A small audio frame classifier, trained from scratch: widths [192].
Rows from block 6 of a small audio frame classifier, named by matrix and row number. Rows with one number belong to one channel. Each number is 128 + 24 x the weight over its row's rms, rounded and kept within 0 to 255. All counts start at 0. Numbers have three digits each.
After each channel's rows are labels from the 100 clips, of 14848, where the channel reaches its largest size: "loudest" is the band of the loudest frequency at the time of the peak. Only what is clearly more common there than usual is listed. The data: Morse code for random letters and digits, with fading, noise and interfering tones. In brackets: how many of the 100, against the usual share in percent.
# filt: filter width-3 conv, dilation 2 (model.blocks.6.filt.weight, 192x192x3, each kernel summed), inputs 0-191
# gate: gate width-3 conv, dilation 2 (model.blocks.6.gate.weight, 192x192x3, each kernel summed), inputs 0-191
# out: residual pointwise conv (model.blocks.6.out.weight, 192x192x1, transposed), outputs 0-191

filt.181:168127068111151133101131173153076116155128090154118150119128147077165135128067118131190174127137122109157139149115106135142132154099170124120120143118156131076122121149145110148097141094134145163106130165155134149113139145166121121119149165145148152088146123121153094157137116141136118152143144126136149140097120122111107160143103122146100109162153125129123178130117151107113118130134123120148136135081142167169142136193158182124083144102068124124103097127150172152134147140145144120079106126133116135109153129099112122102143140103139110162127123138131108102150095132133098122
gate.181:110125139142137091168108156087112136129123131135116139110119127119133137128142126158171082120085108119148125083117086138116154148125123159167130138131113110140137131092129161137130140111118120114129095170122131139134158111124139077180139105123123138160134138173134143084134140095151125134124057079104130134089125126097109118091150108138141167117128139135117124152091122129069133173117129135101128155129124127105109084138123140154113130057152099109120148135062132170120122172131087125085116129158149134118148139136130097092103081132124117098104121097097144128137175124171083151
out.181:141133087130139151146138093108158117105131117116130132106151086149105147143126124127189139182138159145115169121115149084158106118106126124154115161118069120130149147146131178141165132162088112084174116138131108107137109104136135138101142110132140130088118188122131122126167143164118116139134114094116123122122130155138125148116137142172177124124119127140105117154178119119124169166160122154064148069118183153134168102118118099125135113089128116118115124112108139139125117105070100109164127120146101112110138149136130124157118119109156118130151160139087188137112117113120159145
loudest: 1000 to 2000 Hz (43 vs 20.5)

filt.52:159169178156108186111148110134131139146135129148137173124126160105129119123146145078073122133148164157125191165152137147143170142145138149143142136115195140153148146174130151110124163150163136163146158128151117157145117136118122150115130160106125143119148128145150146130109165166145161129120120116120119103154102132111142142124137104094099143111106106106092154094114124120127137125142142100101163119165109147122098142149132105082099100165141136192154122109103111159121116164116107164115104157085106118156173143152095149155107147153144167115115141124125129084128111141135149103
gate.52:100129122086094118135124147117119142117107125116156127166154120124114098143125133139072102121133116156162075137104139084102175119141162115130136124117170084128168153116144064122142170131146117151132130108155139108143122146098147108150098122111131131149099099176107111170109127158168146126136129145136177081090131137151166158087114131166145168139144145155167162147109132157107127163121139125124109167135128164145108154160148142136143163132133157114166124144143089108112136143126139179128108152160131126108133110141171098148157147123101099127141152146134128111168106142146194142
out.52:114150107080137120120118158151121141155144123143170065127091107165144174096102137124158132171119100136136103093097107155116161113156140137127139125161117112100107138161143104122123166116088096147145102118134122104098120173123149166104161173120152097161160125152172138138132159144117130142137150125117128112096154126137149127126105123181143085092169153151110100077124119148160139137117135164129128090117113117131186123155108162151138132134148149070115132114125142154188124124109134115094135153136114082128167117135107172105119117126151118157180151109139142113138116117126120145
loudest: 1000 to 2000 Hz (41 vs 20.5)

filt.161:156167156181130155120127124169117184155114177163110172150137139163159191156163197154152151156129176111143115168136167126172159173156170138123134137128140147143142132135100128164150148139134129107123133177144138116151135141100162120153143151182160143132132125175147157123091107127139151155147138124106125166128151136128112152149114147108138156144155128152149132137135154144144125114140161122120134158117088123136115120154173149100171160160163133130142127142123137090164152087101119100147128147154142116108129090124142140126133150128118143124172129160119115146109140142121137133
gate.161:152126164146127155145117159111099175107089170121141162144114145143135158113109138111134173139133135104130151133125156127111138134144107152101117096157141099137145147118140156158131183142151114110108149174132146158167143159137138172195092126135138100154139151153142108115128164145155123176157159114114122121134113155130148122121169124148149143171111156195147169192147177165103133180133144165088118155169138141132142155133164120136127115113134130138123131147124153111170140118149163114110115142144099126123169186109138145136152127136135123101172135103132142107117139134143135159
out.161:115134140140158086119128157115093111144125143133119155086102130137159140128135109163147152134090100115105163129118125141137147104107181121132154155129153130126132131102089114162075130110133095078116154142119127132158116130148160111190157142102155095155111124080132126094129148093138167097154144116088113142108119224159153112114144147102100117116092109168102139140145125119141129112134115192160068174152129096112124141137121145100106123131113134164156082089155131125097112160098106118102141114115142111117125092124123138145122143113136106152113126122111125112108136130102116169
loudest: 250 to 500 Hz (32 vs 11.7)

filt.189:152138103144089075063107077124092143145113133133121103121151135148120145118133160079126172147157110134105125131110146124141130149103104124119143193073127129119121149124159128135136163135175135099162130152139152135126095115083075125174103161148147162101115153174110141137133134162127115091116178157118159140139141138108151147108118163153098152154127121182143116122142168104143132135133183097153154126127111158114134167110118122122167137104095151105114125102149135126127138092105122098131146135133154103149105120107133145158080120141113125131113167129135130170134093122110152160
gate.189:107087119116106111163074106119129090163105126119100134136111089154173161140131114180171159109094147111092147132156147172133122104119141109135137156155111169170133111140132156163181132155159113161134118137134140133174143153172139133138154106161157142132134117157136102148118120098162119131163128086143116131138130098168116106146161076103150151125118138095146116108124139117138105149153100094088108141105152133151121122139115110147158127088119100146111166179110162136121148056142126141149127105135126148145131158114117114125122135123103137129157148150125109112084129085079110151
out.189:113107160094137192123114160133144091091108110120108088141160103143103130158120113146116096134099081130145131153137091114136082138167122105103120155098117107122113122119159114140129159115176103115142107127090126133081115110150133132115145136139131102116111085127124133163138139134096101091120121151115169107110134132164121121141129132128145127123110152107133147066096145151148117175155180154138179127121141163129128161146139140136088109198095136178099180106139122132143112153113111171110118131122123119098106131138134090164123114140108099151126093107080083149124101100136121112
loudest: 500 to 1000 Hz (61 vs 33.7)

filt.73:132125130108110145069165119136120143122115139188121140150114162115102127139130157101099094147116171115126097095103121163120121131206094149111094092102147118121159162109172117108123140135097131120161099120121133113105094109103137099111121138121124131134068095108145159163109125122088133104092179115123125139095104133149141094109104158074150104149128121119145118110092137131103101112156136139112155129167144132116123126180149149134112151124131109141204172128139124155095106151130159148114155153150100124128151126094165122105083125117137127110149119161113137141156095154134131145
gate.73:156165099158131142117133137094082107116084118114089108105163144122128097152150120140147150169105143141146144120107086094070111135096108092146111092093121147133107139104094112135138128111141117143135137126160125103121122127096152136135120138138109107104116148133133129133108133154165134154164159124148141120165127172123109118107170126178109084145139120141126113136141076119127175176105127134069165151097130145142147113139118118163138149104125138132111109107086096115135146143101148109148151113204130136151123074125134131100141075078162147156119088139146138120114082135152097129
out.73:151141121133171172121120097093150151131108133129144112152168111112122096101119122121161124108124155133118155142148141124117110147109155105133088076116133125120142130116126107119143105155142102105132136167124157125133123136104121102133119165072161070154152144134115106101123121085155096128149114109136140130105138135102139174161145126156076149130148081123115109114143133084181147170141118083126104131102110124117142158106069127101141104105138139122124090103116151100134166110178080129129097127125094103137145126122162117117172164189101121155093108159112146112089161093130146152
loudest: 500 to 1000 Hz (70 vs 33.7)

filt.164:164113095184130094116121142106119159121123132097111115139186112092129125097108135123128126133172094142091117119152143130131170136136114109074133135138101150149096144106131114132164187124181165117126126129133137143154150111093104129115133143123137151103132123095133124161139169164103152104112124105146104143105086122069132172060104118112135182128119098121170148143136105116068127088136082143131099128128132104134099164145131095125110161123122115139120145155153104115112103158142124144132125129118125160146098107109163122128151130172117160130135125114135112159143102132178176101
gate.164:128140128122123150134158075161113163129111159123141133088084089149109122119155146145126139112154070134115115095119085171114105154128174157103114119176171123102145127157122108124140193115127094098126117175140177090144138144168108119135112106178168138129138177169118151109153158110120104154095114084115166118129102134079114136099120148132158114127102105121139122083142123140092148147156178143143105142107112144121146143122143118126120138104150084089150131137096095146112120149147154150127114134117138136127153130148129113177100143148120154133102166107138155136108155107121122123
out.164:111109156095129158125135110130139157113111149108109148140096122090118104131111094154154128129114125126124134128144105135139161133165165085082114114119096151112105106080153141175168084137101128135154112139142120141151122158166160137147111133171138148149099163094088120103158149129125144086128095105084150170120124131155106100153114150109185130109090139103095133096085138154100102147156171121116124093118166116093162147145106115115102120145135121100124129133120128130130111133096098082105134092166084130107171178122130096103107151121164127170131154129115171119112153120121123142
loudest: 2000 to 4000 Hz (25 vs 7.4)

filt.29:129154097109098155078125127142098130136135123154087094135136141120094143142142072139152136123147153160132166104094117145123145125109134153153110125126130110104113101137160139134126142118123116101169071133119102111099111101093117135160118143127107153115149128150175119106078148125128102120130156126149142141145155155109099077177132175153143141121148120179152157084140176142153117135117141146150142142117116159125126165149145153139138093072089123110129078116130118157095128104119140110098099152070123088103112148120115152144118100121136108126119133188103093102088131080123151140
gate.29:168126120142154140132138149113153134117110100126157185122118134129133184129180127130094128114118118158112109109122131156129156111140117113125158103112111168119087188173127132159174110146117142125143122154115108111151158127113116100077101151114158090118157132075170133109123122133131129145167124099133117164100098080138111131130171116079138105102130078119132124143114102092136113142093135138128113152150138119139105125100121125151144139124135131127121141153114093102084094164109144120118135125099103076116124132065125082095128106096111163111163101128136066169147131108132102109
out.29:142138123097187128100138148097212112112160107122111124124146126097138113161136161117140121130133142075056135144129147120109112128139130138144145110122173149095113127129172123115099074182144119108132155134150103106131136107149140126092131131101106110122095111097100148147136163151120077120179157145150132124148137147121114149130133133118158113150136092124074140145097076150138153125139118129124118160126111090105104132170119154102111153182130132141083151105121132119140143172151165114112126149140146104106096080122141108156127113151102143139122163083110117153123162124153114144
loudest: 500 to 1000 Hz (62 vs 33.7)

filt.103:131148100120105104128164151095165149155114115095131202115120167152129123154152136159124179134117145130114120086158107126139097111129051169135118118140157166108102138117165102101118130127155105150153108128102122105137169164078124094106107111130110127106091114135127114141132104123132139123157108135167098137108160100159161116139131136145137120176151139098145120137112104093121151120156114107112097131156133151136141126140093141150106122136073099126122166104094166087105114126149146150111150151153105108169143133142100098100132113106147129150107092163160146131082087094134109133
gate.103:118167119197114121158139126138146131193101134164142150123138145174146152127121150137129136087105129134106109125179168138147180114147152165140136105127124118115117178167098096136120094164086115139107113148112156109132085142103152161136126117139092146114113143172125117105100122139099147124125114129114123159124109118172119086179104124156123113143123169151138114128136149141128116148114079139152121106165115109141105123109169116135111143122137142133119152157138104133105110110111127111124128118129098098142097126117162146085123138079113145131159078156155113171135096058096088132
out.103:098080181110089155124119097126175133114142119115132079143154115103154122139074109138115091159167118139143135115123149126147141126070104098148138135120093113146117099103119120133136149088136162139136173114185099126117161143120130121150131164092143076147114126115125132127125153115132123147083141093147155099122114162122152172144125105130132122154105094111101134157130130110153132121110148169142135146097099141139141107148130088136128185127137142129091056137109109088103135146142091140160139111148106132110095111124151189122085131108104143101126162101135126135124171119149133106
loudest: 500 to 1000 Hz (66 vs 33.7)

filt.28:143128124108151122125085081152123152146111156082155168098076121107121115095140119130145119143107114105162132112094104135138180118146155116120170140107085075124122131105130091131120145126127082095109149107135125134130133135131120130104125137098138152120163125084141122121061120103123131116139137119129121157127084135121101152122141124142140133160134083103123160152094124118120140146118150117134079105111131107145126138118136094077122116104134117145154068174122096151115088108113137122126103159097155143120155136178075146164097173168171137113145150084172132145138167126139158118
gate.28:082147094103097120118149124077115119100105123121076132124119087097143147103129073098129135169145127175082118111091138133113115096144089156145106167121130152142121104110143147153175146150177144118129173130089112114146152163099102152176144128101143146150122111128150124137147141115094153162111125108150126117154119140136158143107162123136154132141174162154146118118134141163102170148137139124091121122165145138129130112121137109150150109114148125155120111110123151083088093130078090118083125118132136119119129158053124132136136120136106184121120118110105084122104122107128105102
out.28:123090129121129101147124129106104131124113152156127107112131096144177108140152065155116151163146124118193121149147148093112138162115143136120148128104127132147080102146111110138129143154157154141126130171136174156104174110133143143168137124142114112109127159148161146137138121150141112149106129124112178089114133052134171116115089109119149111114139111127138120073103118079119112135118120128143151133112141136111087140129101105151116121179146173142132167172133170127127131107122165122135124102158103131135108127118123118124156143166125173154144153176081123074101120152123101163
loudest: 500 to 1000 Hz (67 vs 33.7)

filt.170:104124100145142170144141132120126148139141189157071140093119177118096146093150097121130181149106159080113138095088094131152113118126104135103150133120171132138161153120147168145130157105124095141136126110147142158135100149137125164099159138140119106101126161195157156143123133130111104132098132131134133117138128133118107115111154095102145106153125159159137140078183128112138172119129133146103133115144133113123150129168124150118122175105142135126184157139150152155147154063126103177126112108105162133149106139149135135115158138109146150145154085141114135112179118132155118135
gate.170:105109143111128085144159083161093170105124087134119138106108069142118091128148108118121135121170075121114136144097146149077192110092129128114114138095162127145124126163160098144156165150143141093130145143111097109104136126122124157115128163151094153131117141124109136107147163135120125093157175117094153185115134169099139105101096104147146120109120096141137109127115104156151133134127187178130112107113119096156118120122127128150144128086147152131154144129165128132100097156147154091139106128137103092131107083135117156167123121136100098135091131086136133123122142129142144165
out.170:112117117123123120122127146136121113145151119102122156100140118144137130099105153102096139137138129164136088131112136166111162134138189149127133141155113137079124152163146096123141127090134148103098136147115130094124133098121135168122139091141163147120110153142144088089125108164101169108143138170112117098141130157100135122106072152145180156137110149125112131148122157138166091173181159152102150144177125145124090088112131094124136107137176148154114113095131167109120144089129114098113129114116128084168155118153114151170136174118129077082133110084119137141170131116111118138
loudest: 500 to 1000 Hz (67 vs 33.7)

filt.54:129148165103138136109118132137149108152123134167126115169143149125080144137129144174114157182121135124126119106101096092068152172136149137174134176179141153156140120118119129116150121154147137146141184103130123122120152140144091118127095116098128081108157101093161120090143121115136143095145089135135128169100155162117122173144158115114122102146131108122150144151172120105129150134158101121096091157101089122181151100148134105172128129130122119118097165096134116144146125145122122151092175138130131113137121133121126146107113108123125175157152140123166105172170100111140152157
gate.54:139175141090147151120110151117133111090149120128130105082118128125137098090154108144153117146129110125161103149147151160134140178141113125084166136114127092133111156085115113098137116117180171154173076125115168158135130162162120158131119141135148166118127177169109131098136162138193140151140163157127100149096123147123106123113096150086120137113153139155137153135088133117114106136156147159121139153152150158132111112124162134138134132114134142149063086154120125159173111140112134084122098149127118147099126117111118130174132145151185137144123161116157115138101135120140116105
out.54:100157152151153133125139115136115127113139139115153117173122145107135085097143132122131136177152142100148120140123112145183077085115163135101129161123103123127080101154091142127146128163109152088142144139138089102111147160107139142089110152114129117122150146144134168145145110179140096182108147118124122156108115085127160160131132106162132118104145129104153145148106109148133160143149182141122153127096088073164137152121134142096148125081138134098120114107122119113137098153093180119116081121142124161121114135137145130187111127111149118157130103141096128093104067136121131095
loudest: 1000 to 2000 Hz (41 vs 20.5)